config = dict(
    model='model that predicts height in the pile at each pixel',
    image_size=48,
    norm='groupnorm',
    padding_mode='reflect',
    block='plain',
    init='lecun_normal',
    lr=0.0043,
    shampoo_beta=0.95,
    eps=1e-08,
    merge_dims=False,
    grad_clip=1.0,
    warmup_steps=290,
)
Rows from block 5, named by matrix and row number. Each number is 128 + 24 x the weight over its row's rms, rounded and kept within 0 to 255. All counts start at 0. Numbers have three digits each. After the name is the row's rms in percent of the matrix's.
# conv: 3x3 conv (model.enc.1.2.conv.weight, 128x128x3x3), inputs 80-95, a 3x3 kernel for each
conv.2 100:077140154144121127151149141118102179133125097163136119109127129130148082130138127159156180152119123133120119160130127161161117134152100140098167151143115120146106099106198107115127155132176111140154120141132126091140121136100118110100107111122117137098102111089071103128132138073151149118170162183163152160130152148135103135159121093114126105121142122097205127164100160117152087176154113178199096088152089150146153137171123181121110
conv.3 091:125105124123103098128122147110130126111177154106123113184088114109093142108120132138136171124143148156144175121124118131154125111133144095117104132115169068131117116142120122114158124113122112128134120098114130150113102110116135126135127133131115080118112123152148110115127095109128193140145114121169128118147124152130138124097163117158093117155131086166094090151104138083132133105125141172158149119129163126133110181127109127141116
conv.4 111:123096155141133110123108161147158109117143134090114162109169092129101143121111154132145117139141119148108151161120096129121085131137127145129124194136109150126152144093133066193112135118125115135138122117134131158125146143095157116111109135100084117143147154103139140126115151115140150140136105156137120144132139139148156113125123122142120130163120139189123126150168104125145106125133136158146108114159127141151114160138118114132134
conv.5 094:104163134147119128113112115120136108135133166166118108136122123148108127158181138161127141147165126152125149156121140143130172170187107173122130121105107113137082143109116116154142098111116090124115126121152154162140142154113135134123115113105105149147114147129149120137150119128138106137101134101096132095112111126151097111161126140159139129130132137126148129136138132160116100106173081148092146118163187154133142126150130137140159
conv.6 119:148110120111156121104125114129148121125078127139114097178144124080094109106139129132138152131136122153128126136143115149175124138096157151134099146113108076153121143140091106144117136099147120144097112077089136118176148146107150090102145120131142139110089137118118075105119125126095130074167083120126113098108102119135113122132153118115124125125141118144088125160117097095086173149128114116143102135125122152153137141125109094146163
conv.7 102:153130140131098147128112128129104100162174142139124127137121121124139114097159156129147111107142107134123083178160106117137137165112124130132092186166106112118151137140123113108152097147111119117102128115119142113123084135137042133131126110150117133132103121138178129142141148119141159105127160142124122152111141125102093119144131126121151128126147107101114107182098127169128128187084109100125160134101095119098143113118121133124147
conv.8 099:159107121096106135150133139124122117155172127145196105137104136092125114117144103134132149179156131171096130144152145131107124127134104115115118129105131132120090126177139145095114115133162111118112126115128165134119100142121106148108104124108123203156130119132137151106130128126092150126135107139157131148122137115075123120124084166140153158145148098091106151119127123103132113118143143085155115164121096161093144103156119122142113
conv.9 089:163150158122161171163132201112108107134132132086130133127113119163118131167124134140150129129135145129112097144149117140114124134130141163107185148096131073151165144132117133113171161135112129140110141127136136085152085100116143108136098110124108101105098097118095127095159153114131104123163138107154118127133122109152099161155112103149132115105116128126172099073118136150159110159125111150110118136169090178139106129136102118102120
conv.10 108:094133120115112135140103121148143090112141105141137128100122127119086156132115145112096156094123122137150118142139150135093157113118122161123165141112142140107106121124135121129077109124124105115091091109135111140129133125121107107124111105133119083135180156125156183119098116114132104189083116144125125124079124118096104141118124103123174128150142155117095142148115158075156104133114175135102082177138125131129099158111136113146098
conv.11 100:140110141132149151155165128143119122131131188128097093117119104116113134172112152116122133122136121125174142116091096144124159156090159100135113108152127090134145162134097117125095133112137105128133139145083138139128127110095112112137102095176113139123107081137128114097158116146159123101163140147120098136139115133158124144135171118139124148097107107121154067142143119135136149108118098126165148117130135148139118117146136113133114
conv.12 098:109088148105106123108133129130143109090144135165117106115141164121126079128132143154159103167135129110116126150138117132146151114121132146160101135082159108126120117120135121121117109110106159150123104071095116075167151159119166166133147126150103168103174108117168119122094107103123141095098159163147186162078129121150102135101111161157131125128105099114138128074081134143099147123138118146146123137115122128135090108150119119129127
conv.13 101:121152134160115063117111105157139098082161158118134129108094160158102098084116098161134181138145156109156187106132128115113118163139103140136155114094147140120109152145151114134123136114161105136136098133128099133113131128078103157137176118119146128128144120109129167127205126165183092108138147141157132100133137105175147127134146168114155137127120124119174112135187142139150113126107117157161127134146148130140113116154131127096101
conv.14 093:147097104137104160138127142136123138129152158152126145145099116108115147132148134128115134159152146122150131136186125113158103123146159120181131130183119129097126127137150151130131121115110114144128107082113135167114135095130120114116144182129071064096156117127120138141155132162120162163134096115137114127153084150146140150127195114112121093158128107174128151133125119069164121124152152153161132144156199115158098158140133111155141
conv.15 103:115104101146123132127130132112125107104143155096108133119132116090176163131119116109108186089147128132117116161105117121147144155150145138117117107142137171149145098114114147131093113122135137163177127160162135089103120072103150171131154144150135127104108161148154128141132111133078124079154149119115120136090180150123118137141083107117138105154138130105091112097110142185161163120114133166123143131105201129078114148128129134133148
conv.16 101:113106160138141109121148105096136138109160144158136139123142144131125115095105187112069146093098163102102181123145115121092118141150137071095179136134156117120110102135098145122143107145081142112111117140127104127132136152116131114108132107090148103112115156124178143112102113167160122143113121163120104130131107146098128132102081125138132139105139135076102125121157140120161119115124149126138152092167092110124134145120127117129125
conv.17 095:117120115135110121142141099106153134117105176108150186118070078131104131111108113122114182136115148147151124116142113105189118105141134113141158086135134108140132159137104170126194115136121157084141133131132146158147119120106112169107076141154136100065088130136131134164128124139121164114142154091113146163097123097146138132125123092111176127157171128103155111103131119135173105127166164130116148112196100153144110120126145122155101
conv.18 111:117108137111160147122133113121113095142163109122108086125113125122146169122120102152137115127149134136125170159139153148125119076124124133140070130134113120182128090109129123105152123158141109161110137112111132163195144121127101121112135092098126099157111106138062098078139146155124111153130129071128148147127089122147176169156130122158135127105135092060121145158139117109153099128161119107118101122138154082134109140139124121160128
conv.19 088:121094117099090116136147130118119145133135116096147122131185138119161159097103090141093138111120105131108132151074148078063099147129170140118100181188166146132148118091080112184107107097100122118110096125122132117148106117174109094115117116125118118125129119126110135092106117109141185164128131138119129111151095105109136123109114094082255084101104083145119116202151182107106064142125126128137113148120148122112151128109148112110130
conv.20 091:120127173133140106151153116118153094094126114156139093168138153094105114138106138146128129146178125151111146117112148131125142113137168159109168140155126083125136116098139106142136120137170119123145149082110122113143091146151091133109117119122170099134110137097123163108115115133107108080131109152125132141126100111124094093153144142160123121163131118134119131125121163072150104079141133126116139148135079122136106144123086131105138
conv.21 093:146130133145152132170146134158134167135151133144144106147129130098133101122117100107115139122112120118132158146130127131143130123100121114132107143138133088099068118149178134120089143119149153090110088077109101124128117103163112128119111170129186124113172132109119123101108155161138174143155162125127088119125151071118156125136188112063139119102120103098088097087122182063143122135103138132159134136130134150159084164114157170150145
conv.22 103:130144090106122146158116139100164144126073170127086149127145148118150105099182122086119102112107097154144099117145113129120152120125108122140132159145090085141124147125119105126058127112122092120122115081122146152110111099176111114092111118104104171134117092113151079156116074150121109108168107147133140135172137146155123139162126142103127107130109141111145116098109119152138165146139084148132162099153138117095091102176152141109138
conv.23 099:119109106107096164093115115128140114106185129110121135100102110138136144127107081113108138141129172136114150149158121110110137157142117107147080127124101138119136124161121125146122116129092117102148070008083147071140111128144081113108096105136117123123118136129148122125138120128133095100137159124157122109108062134146128116166151119100154097140145121103139120129110112134121117142104130156097106118100092093161107122133127137119124
conv.24 101:128107152172103128161113138100118168166166139134132133106132122136151123138108142161136110126169157111140178128155107128143093130105114151143111129162124098138132121113094111135120123156113140140132125134110140129130146142117117113096128168152090095100137105119105131108092110148153169165155124163119138105152107110157138149183150144124113095099157135082182078158159159130108109073180087151176105132133154174155119132129135140108130
conv.25 104:143106125145156112158140112065143144137148134130166150134134126105122103147149090143167096124119170102156127170136120152136132173122160097188099123162115083098133143152185142108173103089113150163121132102101146124126108092111090128151106116117137126102069134122114133131154127123125137156106164136132166155142132175164145158101149115135170131119131133157136140127141144147152139144158106114159158156118112167165109094118154115156094
conv.26 104:135113120084078145119101109159129130114164114168111127158176147100183127169107149124122100117167136096113111131130124148148137100117133150125119189164147147128076124082151124078135136107087137146122127115123117137132052109132188224042140094136146139108115182176106160146148115137163111107095117109136082118096063097105108118183164132103102167141168162160194123101151128179145146087149115118127133115071128105112118109147123129134113
conv.27 086:113145184104112149134113069113105128175132120160117151166124094138149140106090168158111130139124142102141125124114139104158134110157128119105145116128116127154096128131155101128137063156134106129089123137104107081116144097071133182138143140147101110129111102110088181118134127141140110119115102144139177162115162137133162147135142133095157099110107125093143175166131086142151123083133121139111140122129166116129175151133106187094146
conv.28 092:141136096122149140145094171151156185173128109114134155172112120111119115139131170151112143146118147146130101129140152148151121126121147074117105145128143163137131122151141133104120134124130092103113123116161134153119139121114142106076178125166124120121156140117122108153122092124157126131119149141128123127122108127141157128117127110141091168165146143130111136100164100149111107106107072181141130113142105112152143134154126122114127
conv.29 090:150116094146107140106137106151136128130134134178131164144095139171087098117165160133129114140122114139117163126173141103123136167131110124083073098137160141164143130175122135129096200098104152094087126139055172128089137102136131118130109126077116131148125115092121137131150111132140130143131104171126124132114168126116139113112139163134107158145089189085159126172115128177084159090104091131118113162119119163133128143099129127091144
conv.30 101:093112117134126113120129114121114110144173148136113139110106121149076100182141117137103138129129125141107129155133064095143146125133089161111063177133154109138107132131085123128131099100113131105131099103135139117146084115129095123135145111127139140104135154176102106082113111147098148128095123147142151157062165102137132110143121131151102120129105101130095190107134121118153161125091184109193112143073101127128150120113113111118097
conv.31 108:135160132098142138136131093174124111153139113138151107119112144114111109159103165095113170083154168138145125124131120158122155160179120111114113145128158174123144093128137122121127115134128126107093149196141131130138083138105106119113133123103154119119080120154134115120183138137151228128167158117149157140132167173122137167150095133166141146145139119120158116134149149167112163107148129123095173168158125103112156131151106130130138
conv.32 083:116109122107107091088110129143141076156137151101121124108176101104119100111130114118103137123119151110131070115131065159150163166091123132105105093104161082118083124148113133088146140114115145157123129105167132111147134116124115149085134126134107091124120134101104144109163142194126152140132152142109139120080125152139083154140107078127127123075139104121158106109145067141125105098117120134105150114108129116117091122142132100126134
conv.33 101:123160109088147116119122105108134151125152131133133150105155144169140147150100126111082111124135145104095137121113191134129131107114131135113058141140150161130126102117140139138129082143081108136137136108118167081114155100125136136098155123126145128120136126090084149120102105081165133172116102127128158148099125117129147144126163113166156110118133150089178133079115139164166121077141108104132135100121140099157124118138141114159112
conv.34 105:156191119160122101127124163121133135131121111102130173098107150137138108114130142107086068126112089129137105127174121146120127140136144106123053155137163109131116129134145137165135096124140140101126108111126174117136109116153126171158113146166211109119153086118153086178111104120146153114111121176121118126165075099127119111096187086129135137108196077101146096114126134185076146116177099142158098115120172178163123124127115149134134
conv.35 110:118134088118142127127137098132116153168105122109186160131137068112137179112092110123138130108121104116089106123123135145124128134117132139143155093128089150146109102119128145176106144110126146147134135086104125108137157125111103103158132110102118068131215143110107097124101109135103138121123117111120157146090120087149129140093094146103164137140107158099134176079126086163115133108123112100091151111124173119137159127123147127133138
conv.36 096:176130146150187077125118107133153111137105135157116132112120125154113102104097153111112153101150142082102146124098150125174141110135163132153157128127129089115174088169143113137131149132121135126106125145145120071111177152178158085145114144141153156178092149097128126152118103158131131116101130102083113139117127146129109113112100139149123123151115156106146066199133140142156106097126153141061170114114128106132152123134097187111078
conv.37 094:133134138095100138097152097146176117137122122123129117134137108127165102115154084125123129129102143139097168110090097097136110115105132156115156079103132154135128126164167163120113114092164141150141119126137131132138094155121158093124124147121143167162114090140122124094111104147115120105150126123111151112110098141113142075147132140152143097150149175066134147113134172100167136150100168090121093106130100136119115143148131119118161
conv.38 085:104095100094102073126095127131166117131146167129143170131124099121110131124123095125125132130137138143130119107135152132115098139121117138122135118097098115118112143105163126153145186121143151174176138052130157139117113146134144089117140112128135118136115113156113138133131126101089108101102118121127136128124134122098103126110147140147087131138116128083098146111123102130066144112117140107138076102100132153148143123126140109148116
conv.39 095:094092118109111145145108143099129145100117111129134135142099123094118150151134107104144117164153093147129108166138169129125096105133123094138155135112109132135117100077134124123133169108107131113102156150127114141131140136128108128142083092114084133116094140158098089137112079100148122144139109101108109111141139077120095134098118168126146118151145111115101096122109150145122140162122151095137113105119113093156143146105124127109109
conv.40 098:166104141098150126110115130150154093137201161114109139139157139163096120118173127138146133143132152142114133114112095121139098158155148159133133128100166112134131150145143163106135099135115159100117153133160119166142133099149126094127161133124091143146129132150148141113094111135115098113120114113080109136117125118124118107152164132170128102141163126137084128110124160157127117072106164121132166160153127148126142157108151128119128
conv.41 095:122168147136102147094110115152131138143116132104149092163141106108118128172090149110089122122139150155124144127125096107104099126136106174111141083138126173126164140127118146117146174153138112135180141160086130132147099162085107133121106146144140166123130108131117138141138094102112145129117153140108123120116130088131139147135179149110107115109117153144138131138183102076116129098125219075153084096123159141061101121123155108142205
conv.42 104:104101108133106140145185108142155143125113107137126159128136149120140110134094126156137115141130123139065127145130133118095155135127110097125127142136133152139131112136108158135133105112104152171146136091066142040124100126109139099151107125106124132144155101129116106147138137148169116146133069096176175132140123103140164066124086160105113155151147107135080172099100129137159124163107150129099148152112138129095170150123138143122095
conv.43 110:108163104135073147115131146107183138126108089130151118126124144117093130138144113112133161145100149129101072108138130147145150138100138154123129104110112161130124104124102108085113115142122100175126102107134120090102127103114146137162120140142132130132085137127119141137161100137098133101127113097121113131130141068117128143105141125139131113098126143131145166110094145147101104135102131119159119115108131122112098149115130106119150
conv.44 106:104092118154105109143129129107146175146173157109129127199132113076119189151108116126101099130145128122154110141124187142126122116142104111154110130130091133146176082152144102105124122138124104131102093131122125125148189119110128123108124124116122106119166128160155099102195127122114134131089120136098109138169148148146145158102149159145112113096137134189082169167156127045111113118096119180097124143148108173133067138119130146102118
conv.45 101:095088118116108138133104113137144090149128129140168108135117126160101097084156194152100121127102147107114116148117093132116102104136127135148138110143132132122133106117116121167140104117151160170148126112131113126129091114167133159149084169166129121103148101162165171121133129139093129158102145105122144109088137164146117110132123145061135147128118154112104117111112151150107146144105122141139106129112126120143189100157113142112119
conv.46 089:155130100120125121156130105114163143136199158096137122120116131158153141161159088120119129093088144109118134133150096141174111193142165099144145145133161152155123101110090161132148150110162124145115138110140110138155127106139108102087153127129127124115132195108135108125100129106134119101116147122121110138130102116127117121103143113142130103154147087083183064158171130132167110139179115127182116128207111168140113130137134120158130
conv.47 107:111092140105111151115116105109148125126103097162143104096128155136160075116116163139138116137102137099122162150145097127115149160112115146122156136100153148133074115119147136111142103120125148158123154096137151102126140121127152113126149098129131134132102146157122148160123149100111127105133102114146166144126131108150134126145087136149163136108140145084155163135158137114103156085168133172148114106130101125126167090124124135121104
conv.48 105:135150121108160117140094076145164137146142119156103156123132151154119094166059156144121149111114175096103152147154120120132118122093106119099168161141124150108172118163127121096136196150097165133183106119118161132128135141125112151168172130183129132135138123116120147120147113124090133118095097127129142143092125135134176158150120114126124126103132096116146062119141139139124106108153139144118123102115147117149128129191109184111141
conv.49 088:160127140103082102181103160164127104103158134178104121091155138112122122126158125131150164149114172103147139115125154151147126127123125081136150191140107078125118100131139162100130155112104118157104155130139114161136114086141089165103114131098066071131117148094123098128152102114102121164104140130141106169115151131183101121121140152136115109098127110163114153155117136089146074109139123183122130114141132157138143134131161102117102
conv.50 098:146133106124163141097119122171107118108146125122193139109117127089166139128136127144097143101105131096134130095126124105134152152164140153150118116107144175113145113127141102156093134103121111141130122093113119121126095111104124092117079140135141121164128147106070132113156109133119133109153097149112108101095087126116089123170099114147096181135118128099126165139141125131119104172146193097108121141124123151099080159144134094170078
conv.51 092:109144151120096108114144115132142091151126134123123113147114132141060111106114096129147147114147159116132123130139153129110118120155091125175121130147163093137139129112152123149173112143125148100138088109161119138119152167108163147137134117122160127117117141108115092111102130124119131102133110114111156092091101130099107123116122124115142150138100094101120104133121126124146066142153063164097143090134134074156106136155124175139134
conv.52 101:121133119126095122134145089163101145126118127111104115132151114134179150113129152119126135100115125117111157161110136126123139137121088121161144133175164147127114115120171131165140096116142131162111129125119131117127107130085106119139142107135168148131141187145079186137126125111107134153125138100157131128125112163102105124125140110157145147173115118158091127145109108110146154149179104147135112118108141117113135130145147110116125
conv.53 093:078154111104125111097092093114124123151141122127169169138116121146112126133116106094140110146140146129145128116161099144149108174110172125135173092131120122117104102088150149120115138165153126164170102134149177124141129138105103142130123149105138121145099115131060137125120109160102138095102097130142102132125138117120118110115156136121148185152142110150147121129139141122162123142069117107093138103139118146157120150133157116146138
conv.54 110:105117148157096108135118172083111106123155132145147115167150159126156120084120134119132121124124125094126081125126126181144131128129118145110077162192152111102127152130141112148115144142190117125118113107119098150099139142105128113098121138163126101100126092148152097127099134114116138166123121089122117162114131107120088120118117158131123153117141142138133130127072123093162135091088160212119101094141153149121095119136118140124102
conv.55 107:156068107135130111132113141126102113114147148153144111091136118126152139121116123148142091139110110160123149149147134123130126148152140109147129147122144143110143098153128114156110153072091128137115098083092089131155127123149108117135112154122124134153132134124156134139096107136130125106122118118121105123097144122132121149117131076146122128134122156121106125146144134125115166062155151107154128151129149140136071114126174152110102
conv.56 123:099112109141103101126151102129113158107098112148149104151120127156129121151115136146128129146108133119122108120100169138095118112124095118073144135109128162097125157120117119142134100104110126156158137106140109115130135150135097114130105110137151146128118166145097111119142083131096087157154133108125105098125125132156142126157122122116108125127129131131118115110127153092110158124131127059070097132126158141125132148125104112105126
conv.57 087:133129122132156104106128103148158111129119137126092140077124109161149143098120105117137106142105122173121117096098132129109117159086108125142098127133154145151138138134103129125141130118115123131111159125099114108105095162148130156120134119127163137112132138100091137115123131110099132105093132154127100172143123142135132146097156127092138110137135129138078147118139119121128153100112098119133116170070130102122114080115139140125150
conv.58 099:127107151146105118094124126132107131102081161120107164192091093106128133094112144113132124125129149147154160143128142113121118146104124108149109149171093070078127123108157131138145116126110126147090178173113118169109109119137116102148143126122093135155106105098121126144085104152105094139103112138125118105109107115132103160132143123152108094154165110141145093126119132137145109136181134084137176136128116105133164118117119105098133
conv.59 107:113085168139097131149166171096194140114151103135101120119164119133089146118123141143140137104153133155108135073142131099169136096127149114138092141188156154198135152111135132139128158148152088118164135138132158127150146158134150154126159121159141170110098183159159129127108093124112162153143079126121129115147109125122166133125157117099147147170141119055121185154152123099137127170168133127192121147103114116112164143167137138148167
conv.60 103:120125148163115121105104111153124135122126153140109107125123125186086143160153093130164151137145130157146132155165150139146147151111129131099098103124141157138126141118099174100099146112136162162150112132124128167127181133104134137158141137154149106120115119159119134115110190112157106091151106108145128150148108082122122130123115102157108142101122144117110130138107131170122131132153118144165080069137133122164155132119153149152125
conv.61 097:096124141110126118136113139159110131124169146150125159139099114150163127102131122093122126127074128106120120177121135108119123107123140142125134157131095139096147118111114155130097090151115149133129143115137113128132135110088145120135095116167116124135137128091103109143158100147143089139126078163154098117135091161092127132119081115136118126149136095149100101110150155088107138133106063166137151061141130074136094150167126137128118
conv.62 094:118064209138137108130174146125125067125171138153089127107145147117085094132106137131101108123098090119099134114109119148148137089105140105140129096098104144141107157140149137118124149124129165143143088105112116119108142188094142158130144126131129149108096101131154156118110075141142125086121142093108145117138116093119086139132095117133158141095103121177099121117137127146055103114149088139132069154131123135135114152109155132150132
conv.63 102:127112099117132111134128116111126178127156099116131121105138115100176095144096165122117136131143121145135140139124066144138125125133117083109138129105121096161130186163125126076146126114114124127150130140171162127142105132152154106134143128107128104102119151097127111129105100123159095097065163115134110133137129137133127118152140089128105120146097135173115111127143117112148094121114107126157117137148084183144139149149086080174094
conv.64 102:134110117120086144142079140113115157127143102153110126141130150082086165142076113148143157141155142105105141154128180111127141110134131184164087054139163149079107138120140128156133145124135129171140125135133111108141125129127143169118104147129135118126123149112078115117107133158123127150109042155166111146103079119104115161141158139156106137127131128103121168087159124115061121107168181101156128089128147109133134111141141124148122
conv.65 103:120120138093125098151115141161118101129138114144129140133149133118143139115108122171142101153119146131142146106138159119113129130126127128147108155140122151133116107160128173109131154151211129123112175133136122129172208167125160166163130185174148141159159128152116162156141110120115116125111106118123147097106128156138112108111124101149130131131119118187120138108057131165143111121116141123114106111111151122116146124129139144119146
conv.66 100:142100138126131115119084117112138166101122157118122094068151233164119159133154067125120141130122129124104091072149156174110140134097120140140147144196143115106120139162133140095103132107133163135104143111075094100146129204097089165145112168112128148151110097153137087096138113124108138051123158118128141118132134136102118094135150106142122126139134130170219112155161152097142116120159140140192106126093084150100117114136106095140145
conv.67 094:138165128086118126150089130116103168132134148148127141125097141129152131120166138115121153132110158144127146102096146132113121110171153090117203172115136099181126151128162136103122097137133158164149174156127144160107111172188147151229153142192124144174135193119183149151172121137147110129156127097138112159105157106146147114122120129175141137142136135177063099157165150142140131144122122122126121136153162111153152128120131137166105
conv.68 112:145104137127091162129132136110168126171114105138107109118127122108141094140121138106133128144119154133121113133112089126115135127095144114113086129150090147118147125100142083126108081144144084126117052157140118103135121116116135157127125132138185059149179143124095149134136175134121081101117160136130111137133091142128124140115110128142105167125158107131136117127130122121115157118140110140075117156123139121131164142112108103215142
conv.69 109:118114119084142105133144110146115146122134113135121101128109107131109149200189096118129136119124135085119119113139119149116134128129156170128116108146138112124158164107156107141117105155111118151124148112097105107149143183118180125140128108136093104148168153180140111123110100088103102158136104089098106124110150108112116127127137139159175126140120150136127115142160101132150112110148109112155113125136103115129128178131092095147114
conv.70 094:153131139120098115140137096108100124125113130140100141112180134111153100150107101099107114123095125157144163140140126113152124158144118107162093123111109127166099093148105117134145141113159148148148122112101112128095151132142160119133119116133165091062115161135167183159127146141140128136131120116096120135139100097134135105157139119115152145091088165129134124128135121146140120178123091164152141081079107155139130108133145099126125
conv.71 089:121160108158158158162131129160118152132123136126140146152106154147079135090109149158113175113147132122109143172131182119132079119084141165143115108117153144155101213124112124114147133145134133153136162118120121155117150128086134097109110100104137130119082095089106124061118158130136101095147139106115142101128137121140099128102091117090134143164110125154087049137164102171098133161103113136146119089200070118121150110115151123154148
conv.72 103:113133134160147085120128133132124113116143131112139107131099152160090077111160128115115169120118107169118140127126127137120131148154126099148141109117159111085144118092118149151111105079105114099136096083090165164163155100136152091155120115139139134134092114127113107133108122117126113098136127107157120057163095084119156172161147138155106157102096110149131093150113140131155125166141128129085135130119137138101119146107115172099107
conv.73 106:119106126129134121116121134115099096108150137146125159113100139121129132132129074113078142158149119159093115126112116093129122131120142134146111108088139161122101117111132117141079085079177115163159139123086143079079129162120149120100142128122109110117108101121147108124116101099128130138156122144153126137113129109110140153125130112165115162102109112072088164115142134147107164117087109175098144174157117130092113136130145135109133
conv.74 100:121139147114113146092136121116140159107145170162111088136129110102132143130151086141160108145096085133116085074141115108117136099126159135156093124174114075186097160126121112107102109097129132117089118104087141133109137132120116100132151167146108115136104116131161088121207125182098107146181150141148141168133128100135112062096122112118120160169146118101150109114132119138097151150094151130170130098083109106139096137141162099105151
conv.75 096:111121136099145127112108104131143089096049146086157127145147126150122144154170163101156126135145137133145119157149110142136121152158151134126104112131100151139126133115099176144125137128158123091106131122132129138126118166120152111115117150173123117116154110143136165140097131087114129183128145134122142104099119103158112152140135110109112180127120151168115101218175117179037143157171130086117131130106162084131123128129116134134148
conv.76 089:121146164132103132109090138147131129115150137109098139101112146131126104107140103097076111123102101111117107144178127131124120137155137128121106131101149149120143115077152136133138125130105131112159126136132125152103113108137120170112173139105080093106108103121141127118057122129146093130146155095091123090097097120129113095069100144111091136125102148128118119129137135109148179096125128117106120122134101114155128105137116123156102
conv.77 102:127162101120128142131118103129161128128133171094097111123087116149092127114127131142115113135110113131150112131165083150119142094153146100120134158165095139132089103142110113160145145106124129169120159111130122140093095122179122123143122125108117119133082151118117148108140120133108142151108147083128131137138059119116092107148093123126134149134137128103098136127124112091142144159117127120118091078147129129151094126091094151139149
conv.78 118:088151122138106128124130130132092139145147133156106146121137122153155117114095155153126093127107100139135127148124095114130113145095141101167153111128083137119124146115108119131142130140104136101110097117129185136116156107114126114096127116147113154122130135146138135169140099147114120118108077104142119114128136116161150136120121139105104126122145127101106147090136174142116126095114123134116137085197109111102137085133124158119142
conv.79 100:136126089131113105116135131139120118139138102129149096085108134090111143120123156107111098156153121140120141127129121106102133130143150129131110104158091136135144130146147123103118155131145179132114132177151139201191162105112148126102122147127158135132155116130139136141110109129099137103148107111124117131113091083116116120093092129110105107122146113121116089101117092126091149084134123138111099106107151100118139131140127113152154
conv.80 095:125148142141149108120138133130148164151120121126136113110156132134083106119106157110123122109096113132119107111123120139138129101134112172125119147122117105154104114120143124106114161111113109097099108144153122148158121133138108124087130135123105141133146156151139166114114149148059127130099122130140112141130121083160135109143098152137160115096126098140127131138144112135132117095159108134136121120131126134138086133082102140131101
conv.81 113:121144118128067137131112126106194110144117123134122170102186126129092119191123132151136119153148158123112134140173088134108115123106117154140101105136134116147129092122139126130141133123134113131117106101115127106139142171107154142099104121137152166104079088135148103096104130131132112123105107136134107144110124140098090109131110148096142181077116134080142210134114089127089109169135101091132093113100127120132100143152119110119123
conv.82 107:126154109127110105122109143126107115119121110124131149110134109117094156107139104112140148096103119136135129126123126138131132151115147155093089142134098129144170132113147151109093097105153093092109099125160152160106116148138136134135114134124148134153115102109123165135100129131115135130124116136124120102125026169122104157113129131110116125130157132117094155117123110191124084159123108099095216129168090156120161124143127130110165
conv.83 107:113128114123093136130109119152096122114108115144118126129102096140146138112135116143109099150122078147152133160131114148128122114124114130073087116124138153072123132130124119117087167108108118068117138152182103101157114108115124120124096132150078124117134157111103112153114080149128132082154163101129162110130156169154131154150137110113106143169101098169104136075098108174135103118123132115127121123139112141122151135134087108101123
conv.84 103:108131101140092097119123145117099094089176125150106136121105136089171146140118141113117136121124122120095129118134119136149135102124126132156126135066148111138136117151054146160131146132146093116119139109102140097125162069181104131192177173116162105131114188101125143115148089131110125126143108135143133206191106110115115139154097110135126119149067138117124112140092150104132170110118132079130128101104067155108165129096148084134131
conv.85 099:145118187131121142102121125128155150122137114175161171196102144142128163160118115128154124134129105136140081140115139116147087129147102137134101125131150141120129093117116166140096118135150123158109137111109114117150120106129139102167147157127125139150123161119132152117099133115131112139160110135095125117078107145098157128153130111111140107135156135124148126099112141146099109132044117139156102141140135136142110151089146093110151
conv.86 101:137131107101134164118100119105109106142145158140118125150161128105105152093162118112141106108116085125127113146130107111115085159152091155132161119114123144107123185129137118176112142118177130121144133109148136117131166166192134133171192182138190140186148138131140134118131179089084124148140112130131139140139081122124140094122142155175144128111115095167125167124128130141141084112128077124131135150171115090115108122122094117117125
conv.87 105:100087099123134122147147171120107127156132121147133134143156140095153175131104131154120148141103126132124127129134123125100169148092105108149149139129152123138127077103136106161137130153094119185144114163129140108142128091143121121094117140131090121138095139103199148152155102140126096100126155124106105105128117124122140148153137133101161100127125143111122115153132120121144114089110114104103129124148105129099104163125120103116144
conv.88 095:126121134130160112125130133152137136082140078126149118116088059213154129116117079126084142091131126147150122139146137137134150104099158102110156110104118085118169145138159104099137132152136123160129145143128115127131170103139149177141100103132134146151184136140126092139117146126133141153118132131138134113108114098134106122122141171114108125148162140102149118143132111185149117090115129102117108140071105137102120110158113157134144
conv.89 105:140127139122112075093103152162124105087094132160151126129082124134164170119101067108124145126106136150132140161136148100134100102114110144081151099115115117155126093103135172130105128109123090140126134145166146128084155152124124097142154105084158087142110108136130111128143137137151062147063170098125096121096173138118128142147106134103162146154130096171088139094154123115071120192082145101109134141141102121146150154120137074100162
conv.90 089:114149102154114129137104120120122122110143153132117132113193132111142101131130130107149172161141165163117133122143126114135107134118094098137161097139148094149140118130139115116118137141109122087113106118118115127162126102101124159115111121130140145107156116119137135142146124126139117113097101154116144118156125148110149148129129124131144144110155124148165102097128169143116124128169123161147152113138107127129136120121157101149126
conv.91 102:115138117079168127128127156171089133159120101119112131117182095095151139139127153171086122150166073149130119102134130150132107137117155128067150169133124154085138141131112111152121099150137155097099188108115113095153119115126145107111124134108110136162127156074118113134089134119121137105095134116112148095108154148108127123181101147100157123117090110105123177121138121102112162158096123136107118139112129113091126150151126109167125
conv.92 105:108160110096092152109143114113146127101139118136119104157055132148090121108137146129115120122136111135116100170144137087106130101135121126106176062136155098171121137111129124143105160130138119134084141088093133119151126164128123150116135102145137117149102134112100188156121124105102085166143124157120112143089115134098135138063174142130097102121146124089158147129125149118132110103125121155149170123097179109155113112140128131093138
conv.93 102:119137094099120159157179121108123096151126116142142105099121154108132134125126123139103138122123113171145147127132146144157159097130139105100177114145168138127084180134135121128159170157139147150131143124150150113117167172154159150144086124163134127156141132139098117124083119095145108153108171107131145162125134127104134170097118136108122131123131077125171119109186110123100156164182131154118109121119138086074204167111135080154161
conv.94 102:149141155184129090161151149114123160112131109126141128113188140175104106159155127122118150126103134111133113132109137167105168130108144172119136149149127134103106122141148139143126192149139137130151176133147120131128189214180170182149177114187196208087137150143151116152124102147138175127118116140109120136134144152137137107169111123113099135113126121126094092147132131146132132135110100129174122123103123160141112097145124150130097
conv.95 097:135114109127150146098119110150093118128123136122121111102147145158125134094075158120107088137140132104120111145138104121123124170097127081084170120103153109102147130157114124109156163155147119143129119121111120138148141174139172173152165139143144135193213077155132133128109131155096137107162084133159131111142117134129091155143115073124181123132120139078154117163151083089154133110102222154086096122137158085137127133123115099136083